config = dict(
    model='multi-label audio tagger',
    dataset='synthesised imitations of 52 everyday sounds, one a clip',
    noise_aug=0.002,
    inner_norm=False,
    moe='expert_choice',
    shared_expert=False,
    residual_init='none',
    lr_schedule='wsd',
)
Rows from block 5 of a small multi-label audio tagger, named by matrix and row number. Rows with one number within an expert belong to one neuron, the router's apart. Each number is 500 + 25 x the weight over its row's rms, rounded and kept within 0 to 999. All counts start at 0. Numbers have three digits each.
After each expert's rows are labels from the 100 clips, of 14848, where the router gives the expert most weight on average: "top examples" is what is common among them; "loudest band" is the band of the loudest frequency at the time of the peak. Only what is clearly more common there than usual is listed. The data: synthesised imitations of 52 everyday sounds, one a clip. In brackets: how many of the 100, against the usual share in percent.
# router: router (model.blocks.5.mlp.router.weight, 64x128), inputs 0-63
# up: expert up (model.blocks.5.mlp.up, 64x64x128), inputs 0-63
# down: expert down (model.blocks.5.mlp.down, 64x128x64, transposed), outputs 0-63

# expert 6
router.6:511455518483490510498509472513511485534535507497490478459474455481523520538488484468505507505507513512494510488520505531512537514467502483441536537494509519460480487493458498471511563457479511
up.1:473508505566518497493479496468515499522484473478504481547532506474486497515463483492502523498475479525496543482512487492507503461517536425496475480497483458527510478502524474487492553523504523
down.1:497497467492494491549417500533504484492511442495515520489506520457496526509514525481462510506472532509471535474480507492450487454521514517522469505507503468522504501536483539455479434568507508
up.2:513499528432499515484514520439453517463492455470459504511481526454506490486543446533484516479486542493505511489522521492511470498509512497505515482525483500500520500488543550532502489525499498
down.2:467512519470545489530481460491522499522467493500486512512515505515436506490520553528452492543481568472499526509503490504442489497495512468467505465537530469503516487503553526500491491459488553
up.3:516504543455513510481470515433465500463474450462435490514498494497490528510609485532482494499495545493503487491498492537502480504513496490511524506488486527485506502493515478515486506486493506
down.3:529482530438546496521474532504496511466492526474474507493496452525475489516569482507487500530500553482494501488503469510452487512517485518503504508469508501519482478502516493489532570454514541
up.4:499488493527480516497504488552529494488508515508522485524503490525525518475469465462542493484507496496497522519498469529496541511504555498522492568503507506470488475505493497476489514479490485
down.4:514502536496464551517448494511501498443555462516451473504543457450520481512489518479508497494509504496504498466467507516518527486520514458520485536477514518497502480488471509521500514490516484
up.6:505493491507481523494501498554537482477510505508515483507520481500514519479476462460545488480509509506508514522494463533493554501508557504525504560499508505479476473498500485486498515467489478
down.6:513505535498467548508462494511507497446557473514454465507543464455512485519492506483512503492512508501505503471463510508524536476521521463528488531481513515496499481478474502524502528482510476
top examples: machines and effects (100 vs 21.3); hammering (63 vs 2.1); engine (31 vs 2)
loudest band: 1000 to 2000 Hz (31 vs 10.8); 250 to 500 Hz (29 vs 11.3)

# expert 26
router.26:501443519475512511478501512471487469500510472509500489465503526517507491521503487498508483477484465480482500522518496560533507479508446484534490485483476526509520500488507457550488512531496518
up.1:476480535495526482501489486486511476481519464523528494457472527514490499507473484482504490457529487497534535511552490551503457512499473449534514499488512463515526526470494479545518531504476515
down.1:497479549522507506486505490506534517540490509488508496465483512540520481521506508451525480479545535481490516508479509482473511517479473480534542507533503499492484487485505527533533510442495502
up.2:484468524472533494492521508478504471482507475513509495456476529528496503507476493493510487467512472465512514503557479565517495498500444493555490486476503493516525516478511467553516505520473521
down.2:501479552541515505472497502510537518544467517457494510490493514541507469538515489444509482487520528478482509497487522484481542503471474486530532504521500501497469469491501510526551510463490517
up.3:490502500486510473497519500525505526478512436494514480516461483486499512478503519499469505471514562535483523504525504503495475472496523464537527467509506463477514484504462516511487436479516505
down.3:488493481500471498483543469468482506532511518521505487485508519526502490499539500517484510487500500488499487513504510543492517571483510507502520510496498535513510496509520516526494511497506493
up.4:479474533489529484498508497481509472474501486524514499454471523524491511506457482483514487468516476481524521502558478557516491507512464461542500490484499482515526519481511473551526510514475516
down.4:506481553531518507478500499512538520545475507464501509483492511536508473532515495448507482482527537483484513499485515491476523502478473479529539501527505499493474474487497521526547510452493513
up.5:539477481545506487470514508539524489563432527467465522499537523467501486487521535493480464477480503505467485438524525501514474502506499494490463527461502530517509511520495487526461458478480498
down.5:464466510545500497455467555510512536526501521483474521534484498522504510512473468480477484476489455475485474510510486485565553506470473486512478535503455511540484488532521477544489490542526553
top examples: animals (100 vs 15.7); mooing (95 vs 1.9)
loudest band: 250 to 500 Hz (49 vs 11.3)

# expert 55
router.55:500473533492489484529497466488483501558515509484495527450454487491518509564487492488471485523513503529496475483524529497514517524480479487411544505489506522458466506489451499484523558482478529
up.0:539512455467504477491563513532511515568511515491508542493467441496462483511484494481512476512533495481488506465480481487513524529522482556492487525488520476496497520499513500507499545522461483
down.0:521529510543510480474456487475503515497562521500509461505506482503513464495549499486486530417491493497526461505474479489480463548485476532525488516445488500490475444496497500495496446511507496
up.1:477500521501468508516456503557473461462513522521505469493530498486495487458515491528514532520524558504469485512482518517485476499498528499477515513487507535442526528494495519519434483504465492
down.1:508495532487502522497498508488456515531504537455556495485510523463536520475493508574457492525480491512466523527533518493478495460471482515486519517487534488566485470461479485470532506482489534
up.2:517500516529504490482481513484501482574509510484489513537482463504517515489503470465463485513491494528477501506499492509508550541471553407479500482505480456476489457514464491515528587521498500
down.2:506505495484502519499401505489555507551505540532506503474507485484507476501545548463493516449483477473518464468508529434487520529457471503460499516511506507471490501513504506500525491521521526
up.3:497507499546501500493482514487519476504542501450464499509486496553518494499508498509483478485472532511459504491503511512535499555481493465453492486484487472503487520482518447510478516464476531
down.3:553498513513482532519462510480545544476470505541513538512507490474507495520517525498532513525463458480500462453525519481494519506508551519519519552541485510512474476510454491478526497552519509
up.4:494475478490550509466518476517482518440485528551520493499503558493504483433498508501493517527478467524491499550506535544503490529509499483470476486507479536508501509518487508500486546521550485
down.4:489446519491510491487521480499487506477505468512510456469489518471531524419476482512496496482529502523499472465499500491557488481459493507481470509462507508452528531505481485506526491520527548
top examples: engine (59 vs 2); church bell (37 vs 1.9)
loudest band: 250 to 500 Hz (59 vs 11.3)

# expert 21
router.21:502470535485489483536494465495497498555522502483498535453458492487516509568487501500473492520515505513490467492520523507508515513477464496415546511489510530453469494490457503491530561484482518
up.0:512514504460490494518412485517463487556529508518512514485496533523489459542538504484480512476550503473479470499508534515492463482501473595536495463492511498501512502501509447476457509469509466
down.0:520486485518522477524463511507492471497507520521549523493510519528479477522496474511479472469535502472519468465522456516503477519506471479538475513513489515522486491477516461487519543466505484
up.1:500517506470491495526437490519477481542529517525514512478488573526498476518521500491492511494540524481475467500508520526496471478503467572522511471505531494476521492505511465472466503451507463
down.1:509493480540532473537466503514498466512506506527532535482512517535479465520484490533475472492553490487500464502528495512498483500509480507523498496511494506508490464504526459488495516454512502
up.2:497508488512437501490456516522513519430478471511494497510513489460518529508496532481547491487489506530481514504461521516533480555500515496497530461530514521540558500482537487513496504523503455
down.2:503514549535512447472439498479513500477491520485510497505486490462502504473526487507462462479515465466528488448543501500487503494532484508514479522518510485512507489491493493497521488548546459
up.3:497522499487491498529436501518472482532535507519517513484496565517501467521528495498494506485537520471473467507509514514488478474504470580528512469495531494485508485512512461475462489447510470
down.3:518490477535534479530456513518495464520509513523530530483511526533465474524482481525475467488547498486495473491527491500502493503508493507535504499508505509514487477497524464481507529445508491
up.4:521492509478512496549443489510498507509521468527533519497452548504477510502449516510487488497511473476494465534518462509480503499504440567519564501533505514445484487484529532475474521489518492
down.4:494495486518528529546481485516513493500498484542525515502499531535499476507449492527502473456513501478477456526515504521508477520511515512541518528498504517539529477508501510477467502473552462
top examples: quiet level (68 vs 29.1); engine (42 vs 2); thunder (29 vs 2.1)
loudest band: 250 to 500 Hz (41 vs 11.3)

# expert 58
router.58:498491540480473525522522470482454527498506509511509452504491507467488528522485501498447487514558511475490499494503492480492513521467463504479502516478521500504531510486476523511466490530523481
up.0:510493495529475493504508512553483489550548491514515478471475468504508474472567504494465467467556488523512513466497485510519462493474480522441503522473506495522490458475460514497465502449479493
down.0:508483522525491490501464572542522514486494478488513524523514530493518449516484492495510528515524519474512507455488541496462493468506531441458527531506481544528467496518491493487520475507488537
up.2:504479495536502459504483510476513472485488482530523513505517490478508501498516428490539529524474500532509521490463508500518483423473556481513495488503477479474500487491450510472506543488491487
down.2:504500496530474465505539472491505502465496516525516492474490515514511481507517436449548521499503491485504523475444492508474542518504474512510523500458483526451489497522478500485534503515517475
up.4:504474494531496461510484505483513471478491478524525513503518491480513506493500431485537523521473502539505522490459504502516485417475557472515493495507480484480503486492448514465505542490491478
down.4:502501497530469468504534476497499508463499517525508482483490515508507468500519445456551523499507493474503527471438492499472534522504480507517518490452489514449494501514477499496536500522507480
up.5:518518461558515525497455508522491497521519469507550493481523503522537509510519491481502501479484508536504499488482488503522491495516524516436519493499491517481497444531461540478497459468507514
down.5:506509467544485502486516467514493508520522513518514536478476520516552516480524519484483489530524534495507466517476483476488533475521475464432525484465494513484491476547471519472534444466516510
up.6:542505494487492544468530465463456474505523448497491429519520484511524463457521494497515494462497482494497511539511482532542508491509455463487475515478502529530517510477486451532437469497473498
down.6:536480520514479493536472485513512523470496524480520563503490571481477511542455486512475479510477507491521499480499489442438506524500530487515520518475518461514485431503498526464555462544497496
top examples: laughter (100 vs 2); people (100 vs 15.1)
loudest band: 250 to 500 Hz (47 vs 11.3); 500 to 1000 Hz (46 vs 14.9)

# expert 5
router.5:519493493441490504538446514512508487537470451470483497457452471465486504493531471466505502503490520518458536496497489484521545473531466522496470525499478481544499546492495484508504445500472533
up.1:415507464501472451483501519512517517476514507489499490542516560512516516480509493520521504462490536524496518500545446511516461467521485492539493498528483472496510513504503512521481501521500516
down.1:521477491492550481509466550550525515491491464537481534522470488471459493515554483457484461518497497529489509482483512484462500500509486515474519527505473438539503491488471496532511497484444563
up.6:451487488543469497481537518483519497466482514458482479522539545520518500486501483524524500490504528539522532471542437518507473481569487498530473485526487475496487526478495508516490508520498507
down.6:550486487476544504518433528519529532507473469528494529489468485461492477492556490457473514517489478491476496500479495459466519503496493513488519538535493496547517461517471501547531468489451515
up.7:505515523489501473458456493523533484531514554463489485540472493534500440489501518503476512460510495491507499535488522516515506555554520490513493455480500495498530511520471541490492498524531482
down.7:526456472443501508536476473513537501487516438524504533492473530490492509492522530484508543522494524494473496513482425495494516485495466513487524517520481521498540497502477511531546474511485534
up.8:504512480489527514477469506521466556517464493496495463453521519506462507479501490468499508492495465552503576457493469489524498518518530447529493529500487507509486507537481507486475482508505507
down.8:514491499505550486474561538519502510467510505495503501517486538495499521528484509496476499523513463525474482508500500493482519485469432547485494552528473465461508491475486491504515547537503512
up.9:526495497454527527536493472501462522518466453516497493405469490494473525522509488493491490478446493537499561473475438486516510491512492480506513500491512525542504527513498518468509463540468515
down.9:495491521556533502471550495541514504477509480482487496564520526497494522496491487499478496517512492497481475493528507499503511479463493535494507498482476439447518467475485488494524536515509494
top examples: white noise (100 vs 12); household (43 vs 18.8)
loudest band: 4000 to 8000 Hz (96 vs 12.7)

# expert 46
router.46:477486538538466481479532519513543506545480548462487476536531481469487484458493511485505496496535531489493498513541509506495478474484518540481467521509468467480489493502558500487494532495511493
up.1:475480520529500498459442522481464470443491494496513487503514526546499515514506499510519489493483499506478512469520487512491489538483517418468548517507479512470498500491480509491520519506490499
down.1:540504507510511497487497446487511497529468513513500490473482449481518479494455493480476492495439465489513509485488522504495508560498538478509483473480517503542508497487511516517495485480462451
up.2:500515512521523494480513516540513503518487517478533486461488511527479519448464481500460539483466480458436510505489501552526533536525525448505494485467505498484513430502487538550489508482494473
down.2:503499484492501465468498499449465515494514539483519480509469498503478484555504542494497460495558457542545519483523509486503486500534505523519465500526502507534501521487515519463498488521542507
up.3:523482503528523510535553550508482555502506465523519468489527486470475478495513473520485496488514533537478510510489469520484484421489498505499471489491520475511500463491533499521495509483527509
down.3:492496477550496488475524467497513495505506478465544496518502517507518509503474506554488521524516495483505492512538446492504484452506462539514477480486496508490519471466509509513502531504533461
up.4:476479441506456527498534489493519537432515529518524517521522509506531487504477515568497532495512503485505531506467512471500453469497484523503459507506521516499503465483486511500509466446524469
down.4:475496476522506527484538496497525498494525464508525513519519480469485525510470522573528507468499532472498511508501495525514479489521444550490503471455489484427496490497474507499487495468510513
up.5:496496488518501499515471541514483498439491448530528529494557471445506490496470464517529493533490499474527491489491499484532486480511477544522517488496529550515501498492525479512441461473498492
down.5:492479503532484503474527557504495479553488459466520492467549464413508500525458496495538513481530530532493475478508530490539499495492487498454532502513513542476479481455494453551468530470499481
top examples: quiet level (94 vs 29.1); white noise (49 vs 12); pink noise (49 vs 12.3)
loudest band: 4000 to 8000 Hz (49 vs 12.7)

# expert 49
router.49:486534509494519485475475472482499523504512535453489501504440530525508474482490504466482511513506509538510485492553489456499460501531460499538487474531472484486484485535506541481535499514545535
up.0:523477487523494512496514503498520514488488533505522487555536449490502487471496517513524533463490510429511516519497515492488481556490550534482467491508464524530502539516465499493469461456508500
down.0:501486498492527491491367515502526492537501490501487496479490549489491516484582531460469514490496504501505489531507483459474517453489530494495547528503445509512506523506501475484503541530503482
up.1:490531520493518492474475493494489512512498527470497504516430548531516489494512511465502497514505536554493499502537496458506484452516431492550468474520487479487485474522521536520531519509512502
down.1:507474524460515522525512494508481481508467495470515502481455490537458503486480483469545485487503492477482515524512486529500543548497500480536491495499497507484531496470540500508502476463486515
up.4:502534499505516496474492474494485517507505544476513503500436535517516484462492502459487508504501513524510499492542486457489455513539461503552481464528465486490506495538496539490513480504544523
down.4:500477539479530502518498482520498471539450507474490518480466504523432504485523498462528490476507507477505510528526469512497539536500508482526510492489471498482518506459531490512501510480495513
up.7:502527518538517501489486488489481522551493531488514499513452546504524489483502507468495501493499527509524516511546508465487437494500474494502514478520464484490508504525486535519491522471536509
down.7:493483517471525508524481494509496473518477490497516520460459500539459504486496478460498510482535503487503508558527484528476534516489502519533517500481488517489532504483550484498505493484498489
up.8:499537496501513487476478468496501519489505544470490506513445542526502485467494497457492512516504508533509497497544484456489465496538459508556469469527467474494495483541515531484528482517543530
down.8:496476549472537504518505485513491480539450505462495514485457504517433507484521507463532486480504503472496512523525475509501545538507510475515510494504471495483517505452529500516494497478494513
top examples: reverberation (96 vs 34.2); text has "reverberant" (96 vs 34.2); text has "room" (96 vs 34.2); pink noise (65 vs 12.3)
loudest band: 2000 to 4000 Hz (26 vs 8.9)

# expert 13
router.13:496473539490485478534506472471490505546512516469492516454464494492522502562471494503466497524514510531498463476519532490518509521487490475404543520500514525455477504492459509485541557484488523
up.0:478492480506485526511495535505461537448500532493526475509483539511535517484447498505506495517490469488472501478496516477511513527487495482475489524517554496533524488497461532468496398535512503
down.0:511496497538492516491470539522541509482492515477462491497506463469499462556560481482478511530502509517482507484493507505481453495529530499506501524495471491503479524487493520495520531482477476
up.1:497478517508509482509558515471482516479494505487504472459504539524510478499495518522459512505495480522476496462502563513503460517481538428438518549488532502508515528466478509490515492518496501
down.1:501465501551495505489495494522531493466513523484494474472534463533533461513519534504454555539523464536491495471500534499495477491512509550467510512474514481510507542498488529463524494509461507
up.2:507511501462484524526529483519537546492466490509510505520445515511536533483443523496492477479480492522463471512530501523506471507510501504495523562522504486500483480496529490516517477549511540
down.2:498524476491510506535493525496540525560495521517508542510503482510526514519478503518505450485448455516490461542493433512510495506490502528522553514510490495491509521490491513460547534491518501
up.3:501489520498508475501543510470478505474497521495497479446517531530508469494495520526451521510505499521489491481508556512509453513491536440444532538496521516496520530476492525490523479518495494
down.3:508477506544502499484511497523519493455517512482492475474538470534520457501529545513447553543527473537487491467515530511502473483516517545460511509478522488509500541499488519471524490507450501
up.4:498500474467507492509508504489511517506466487503502490513466475466546528507429472516514465482498515506489458508493473481491514492541535523522532510497479515487471522510514533506513497492514504
down.4:517487479483504523510533490520565481517455529505510488544527479521477472498467519484523467478459488497510463517481478518500533491506501470583473502496517489514471516469491501488546545411535522
top examples: signals (58 vs 11.6); church bell (50 vs 1.9)
loudest band: 250 to 500 Hz (42 vs 11.3)

# expert 17
router.17:495475518470470478526484492460479499569484531480510491451469512521519522532478493515471486498534519518527483504526535493526501492478496479457540500506519513468501521483471488499488520473526505
up.0:493506505511503502498452484473501463521486549469457514518509484535478483496514525476479520518518476535498500506479483486507457566522547435495539511492482497479474521522477511498513537547516496
down.0:496514489451496459485446501478502484489481454504541502490511473465507487478528520534511487481489506500493495499506537533471499468483503537478494506525510520474519564478496498516538462476479469
up.1:521511490468490472494430515485514491519462495472507488487540516530484562459511500522511478445508517509533529514527504510512507498505539478558508515496497471520509522484529458533476465496511476
down.1:549505500502490454540464518517538477564473477464517522504527459483450506498492544506502486488506512496518485510483516496457500475487544512518467456527496493556472461492474489533510506458495501
up.2:521509491458489477500452514485522489526465513477509488465528516539480558466505501515504479460516510510539530515526514511513512474487534488558501510500511475517511515480531464533471453491511472
down.2:548497504496486457547477518522543476566479480473516528492521464494448514506492536504502493481509505494517475510488506496462494469484522514514473463530499492547480468493472495536506502462494499
up.3:487493506546495515478568507476473529458503547508504495442492524536514460503503497512475496529513447499481504478520516501492465519491501413410507529499529520522509477518463548477514495511492509
down.3:492486494526499504506548512494509500463548505504495484471472456516541487525510521497478547518537441523477476506508519484526480474504465525448515516483486516473496555514485567475511465523485515
up.4:531475512504480478487555492474489483499491568494500514408513488528503496511504497515490467528474498544513485467503508545492515478467523429451454493527523508525514495503477526494510506536481457
down.4:486489492495513499509556495523543491506544503546496515524452450494481450522516545508470520509481493510487477510531531509494500471497469588464475506482528457498524531501505519488528470493479513
top examples: coin spinning (100 vs 1.9); household (100 vs 18.8)
loudest band: 4000 to 8000 Hz (56 vs 12.7); 2000 to 4000 Hz (43 vs 8.9)

# expert 45
router.45:502472534490485486533497465484492503555514506477495529453459490489519512568481495494473491525512505523493470486522522500513517520480473488409543512493510526455469502490456503487528560483482527
up.0:497501526513504483521479484534541494480497473516467499550470505517480506534515548469495500553500502528490521496506435514490491435489464506486537537538498476518483504501495488506532526544498495
down.0:476481499513528478495486502519506499515504536505505516513502522519503497515517518478494501486512493522517471532513503478537507566500501495500526500488508530526495489480516508486499508500522516
up.1:502444455526497502509471506488526528510541473517531489442494486556515509527508457475528505522469518554522478530515467482422524447458499537498548488470509519498482479480507502498534487511529475
down.1:485499485554515507508475487478459474516507478493483581545526544537526507546511495486497469464477486543480505513497515462510479517496473512521559497461476516534528491487494519499502502512512448
up.2:523494489517524481558499490470536495485504478498489515539469510538486528557524515496480486516495513526499512504534452503505497475490466499474546528507541476501486468520486506490540467550528516
down.2:474471499478489524525495519493512531525501531513508500511496517501545497520495514458493467481493481516478465543505512479542516547504498508516515517522475527525526495499506510523505521486511497
up.3:521507548507524487505460495464513494518529533543485512497478459538547544500486510483478520482501499490495516544528494504478506513495493512487545531505522529457494491519477577492486457499512522
down.3:532504483486515534541461513493510471507478527517513466491471486491505502481466529495462481476487494494512471553501501521512521522483488476534476536478517488526527501496422522484506508513511483
up.4:481476516497487499521435479513528524508504465481498513580428510475503490500493538481458471549501512520468505489522442503480520434463508473505495479496514492534492464493534461490527516505510496
down.4:497519519519522490485479484495504478473490560508506467484493527522496495493527504453500454471504511553522493494513514515565494516479497495485518497496516465536536505539500511446521535507507511
top examples: engine (48 vs 2); church bell (38 vs 1.9)
loudest band: 250 to 500 Hz (53 vs 11.3)

# expert 39
router.39:526509524482493532500507502508481513456493499523516493536495540515476469521491515490497501486495477499505465484475525447483489498484533519520511485498486518527525468537497455516469462543511488
up.0:540516494519457509496501553500484474477482467538538492514502514473507445520489457476560500494469486472520527532513505508479493513482511454503548526506447537507510540502490462570462501481496493
down.0:479518527446531511499494542534536518469481514464482461522481495511474463514459548537499513529522499516487511495526548430507526508511501546500489481478473470517476508510502481516530488544519487
up.1:525458491502556494470442510509518510550464488490494500481518456507489521487562528467503475473510517538489480483460513527521490459478529421495552527506456503509506496486515482521504532499479503
down.1:516495516490499488500523492501516513514513525514480513482453529494495511493488511480516527513508507474496481508510485505460515537483456532509480545488492493507507487505508481522488521521517522
up.2:533483468494513513493529486490518491522481494510514490482484529501500533517571504475506518545510492485476461478477527511496516484507514455500543509513517509497510532493519542528501471481473514
down.2:523473520527499507510466494500526500482510493509514519508520505489460509477505522461502538505523494502493513503484477472484477496501466512512468552507485463528503509509499453520502566562483495
up.3:481502517507500506493542488510515489495480531519467527484522494482505544500498480522530469502482491520481503466475473482496468497498504467469497525525541535480520480523439538492522469526460533
down.3:473461489474512470539491465490533481495522517453448523472503484493485536496468512507529481473485469485497501481505474522520493513536465489519471547509528498490448512520494505483567510530465532
up.4:496563515493502506532485466516493479500511477517518505505468524534502455555504490479484493485513503474524512527525443506466474498539510519523515459466528476477515458471533488469463495457500497
down.4:494501520479492474500520516495530549476482503472498508549481496493461494500525535515462531510488508539455508517542548501473494460493539509495523444507467495511496518522488521546495480542520464
top examples: melody (100 vs 1.8); music (100 vs 3.8)
loudest band: 250 to 500 Hz (50 vs 11.3)

# expert 31
router.31:492494500476487476514466440519526542515495459474537511479482468465495494516494520476475545519505512509488471525506485482505529448470447526445530521532490521474497463472477490507533535504501456
up.0:462521521530510467546461471499541495485475469497478495583490512486496525521515561476517503545498523518482507511521418491495495483497544452508517520518515433491470459514499505512532457517485508
down.0:536496499522507485480417509495486495507482463506501498477545569501475493492499505499517522510481496496506486492460512483470496479498500504545485523498490488516495488513539473519512496478531532
up.1:483509469496486499484481464504490522491483461468526472469467471464498494468507490455497518473502513520510512504522504494511519464511468520503502497505480515496512477500515505512505464505500475
down.1:514507486473503495452446493499462531559494491495470490480482537476516486458528504489511525515469447486492495509479516491493517505492502517564465508514470511526515536520497482517486447496538519
up.2:493499486468495484494523474493494512477484462488506484474449475506498490494500484481500503490510498505496514506504496491498508459506483553502522486505480505494510493505508514490498428515505493
down.2:509502484505491516437464493493456528507495504527480499466523542489522491457529493507533521529474468484483475514476521498491492537506517535544449497494472519513518508509491501504476463479529511
up.3:474509476497484501483493450510487521488478472469525469463456476484499502469502492458507514472492510514504517500528502493510518467526478518514489485500483517503510475508520519503494456516499481
down.3:510504489478498496449461492500456528555492512503468494482492541486524491460522501507510520523466441487490489514476515496493510510489509512556463507504475512515516531521493476512483461492534517
up.4:483511469494487498482483466504492521493486457468527476467469468463498490468504493455493522469503513521509510504523504494511521465510462523500501501507482513496514480498513502514506465505502473
down.4:512507487472504494453449492499464531558493489493471488480476535475515487458529506488511525515470448485492494512480517491492519503490501519564467509517468510526515536518497484516486444499538520
top examples: machines and effects (100 vs 21.3); electric buzz (69 vs 2)
loudest band: 500 to 1000 Hz (34 vs 14.9); 250 to 500 Hz (33 vs 11.3)

# expert 47
router.47:499483513481526497515544490494517488461503550535494542518466480483483520506486522563489519542510538497509474528517467545480569468488482520464511500507490508498514524564504516496501474491474464
up.0:497477495454499525510545531465459467484515478523515527530471466450508537511515478520498514478509532513504487515528485549483548491522472560495488487468510484475485525534456498512509420497495507
down.0:501501480546520525481524511473474483455472541515487448533539537507544499504536535510517470500529536480516506503504508494530474515483542457531482497497512483461509488484476529460488533507503533
up.3:510486515501522511487546509490494498454491551528480527519486481474493509495502507554499514541509547494523502518521472545487570461503495528503504482507500500506516531548510497507467467489478485
down.3:494510482541526484467527492493490477481465575523476461527552550515507519499505562507534503506527526475523472494511524497511467567468491480496496518493521487467505495477469500487504556504491534
up.4:508489517504524506489546500495505503453487558526474524519479487482489501492498516552494515550509541496522504518521470537487566459498496522497505482517499493511519527547516499506471473493478485
down.4:491511481536527482465532489496495474482467575523476463527546550517502521497499565507536507509525521475524469495512523498510467567471486484492500521493521485468504497480469500490507553503489531
up.5:484484485446492526514577526484473454494507454506522505530470490468499540506522485501523499476482502527479466512495486542489535506515488530507461486469534507499485507520461516525512421517483505
down.5:510507480534516522495508484462482486448479541504505453521507511534536506507552526501473485487523519485514515531491488474510493519495554468535460500496509512497517482491497557443472537512503512
up.7:512484513492520512491546516482488490455498542532488533517486474469497517497504505554501518533506551495519493521522470552487573464505486534504500483498503502500513533546498495512473464490475485
down.7:493509481548524487467530495490487478478465575523480460527554548513510517500508559509530500505529528477524475495508523498512463563469495477498492514492521486467508493475469500483498557502494535
top examples: muffled (low-pass) (80 vs 11.8); quiet level (79 vs 29.1); rain (29 vs 2)
loudest band: 2000 to 4000 Hz (35 vs 8.9); 1000 to 2000 Hz (28 vs 10.8)

# expert 59
router.59:522455514497474505497504479503503487526537526502485484462467458473514523543481474456497484510514502522500524491515494524508536520474519487456530543504503508464464499481465485468513554454494521
up.0:500486504521491505517479494498477517485490543500450475535492490523503532536515517475514503518497481490489501483468507502509455621492496491511531485532480513485508489499474553479495491517531543
down.0:495507488510500506511468500516470499471501467480513495516507498542514540533518530501514495484534495481508469528513513492489465556514456508464518515484495530485523507483479559484519460507502528
up.1:509488481491493521484496498548535484465513519514526490509504502492521521476458469474543493504502488494517520528488456524496556491510549507531510558511505530477479468487515503497519492469503476
down.1:511515538489469546501484512502498507437551481499447462515532461467510478522493521492516515495520502483501509485481519491529541485515515477516488528477509521498503485462481498518499526462505485
up.2:533506493509464552485511529523502487413512496483498460537528494483504517505476433483521493502502472479542518516492484518528547533502527521506433521512500521517479521471482482507511506479487487
down.2:514525540474490561498476512513499525472537464485440464514547462446488496507503523480489500499533536450500481486484511483511536498504512500521490518484532503525519491467487485521513534450489491
up.3:513488483494486519490496498547537484469514521510523486511506500489518520478458464470540494500500494495513521526489456523494554494509554502532512561510504525475480465488510499496517503467504478
down.3:511514538492469546501477511505497507441553476500450459513536465463511479524497519491517515493522506483500505483477519492527539485516514476517491527478508520497503485462479498519498525463505484
up.4:500483481492500509486489491548533487486510515514534494506499501496523521470462481474539495499494494492508520529494454519493552482507547504534533564511502532470488462487519503491517493471507470
down.4:511514538491467544506482510502502502428552479502450464516531465468518477524490519490516514496517497491500511482476520494531541476518516475515495529472504526494501485465483504516498523468510488
top examples: machines and effects (93 vs 21.3); hammering (90 vs 2.1); pink noise (36 vs 12.3)
loudest band: 1000 to 2000 Hz (37 vs 10.8); 2000 to 4000 Hz (30 vs 8.9)

# expert 51
router.51:483464509492484489523516478472483512502497502525512497491483542435505522513481478492527488512501463498478530476481489508497467506485503443489498476516521485454530505488478533469535533523546519
up.2:496498495448485553512502468497490516527497513477503496498530534483481549523480547534467454474511519473482495503498502482487475501502483465487491487494543493478521459499501508485496446528505505
down.2:489510481491464547524468449535502517496510476458475510519555474457485564517489527481500518465478512487504528502496521497439459545506504496498465539484520498524526505531493505499477480532521499
up.3:490471514456482546518503459497480516527489501483515509499539547477465530501483518509501450486512518471484477507503486521515458498507484452524470462494548488472515475490514489462502463530518511
down.3:493513506508480534505490449521495528504485467461489521515560461440484559520496517492527531461479514471514511497495504499447456562500511486476458540479530501527529530532505493505469480507513502
up.4:497471519483501527523517472519503511522476489476484506505545536488455501507486490510513458489502500483474491493496492550514443503525515454525463441486537501484492489483522460469505506498514527
down.4:509504510496505514501491469502489529523467468496506501515561459445508523531487496489555523460466528464513494505486497517478468604509520510498470524477535524499509546519506488495471493467503525
up.5:485482509447486553520499461496483520523494510479510506498532547483473547511472538514486449477507515470485486507511493505497460501501473454502486485497541485481524467499511509474501451533512510
down.5:494514498499468541512484445526500523500497469457484521521555467443477564517493528490508525463480516478513515502496511498440453544498510489490463537481527497524532515532500502507470475526520500
up.6:506471518474491529516519469516488509520481483471505504512530534494456504506487494512507444480506515480474482504493488549513446512525505454522457447491548504483494482477522467463501499499512523
down.6:496501510506500522505493454507485531525466471492504507512561461441513533530486503485548522451473520464509498503483496507479466604510513497487460530469540524505513543529508485496469487481507521
top examples: barking (91 vs 1.9); animals (91 vs 15.7)
loudest band: 500 to 1000 Hz (75 vs 14.9)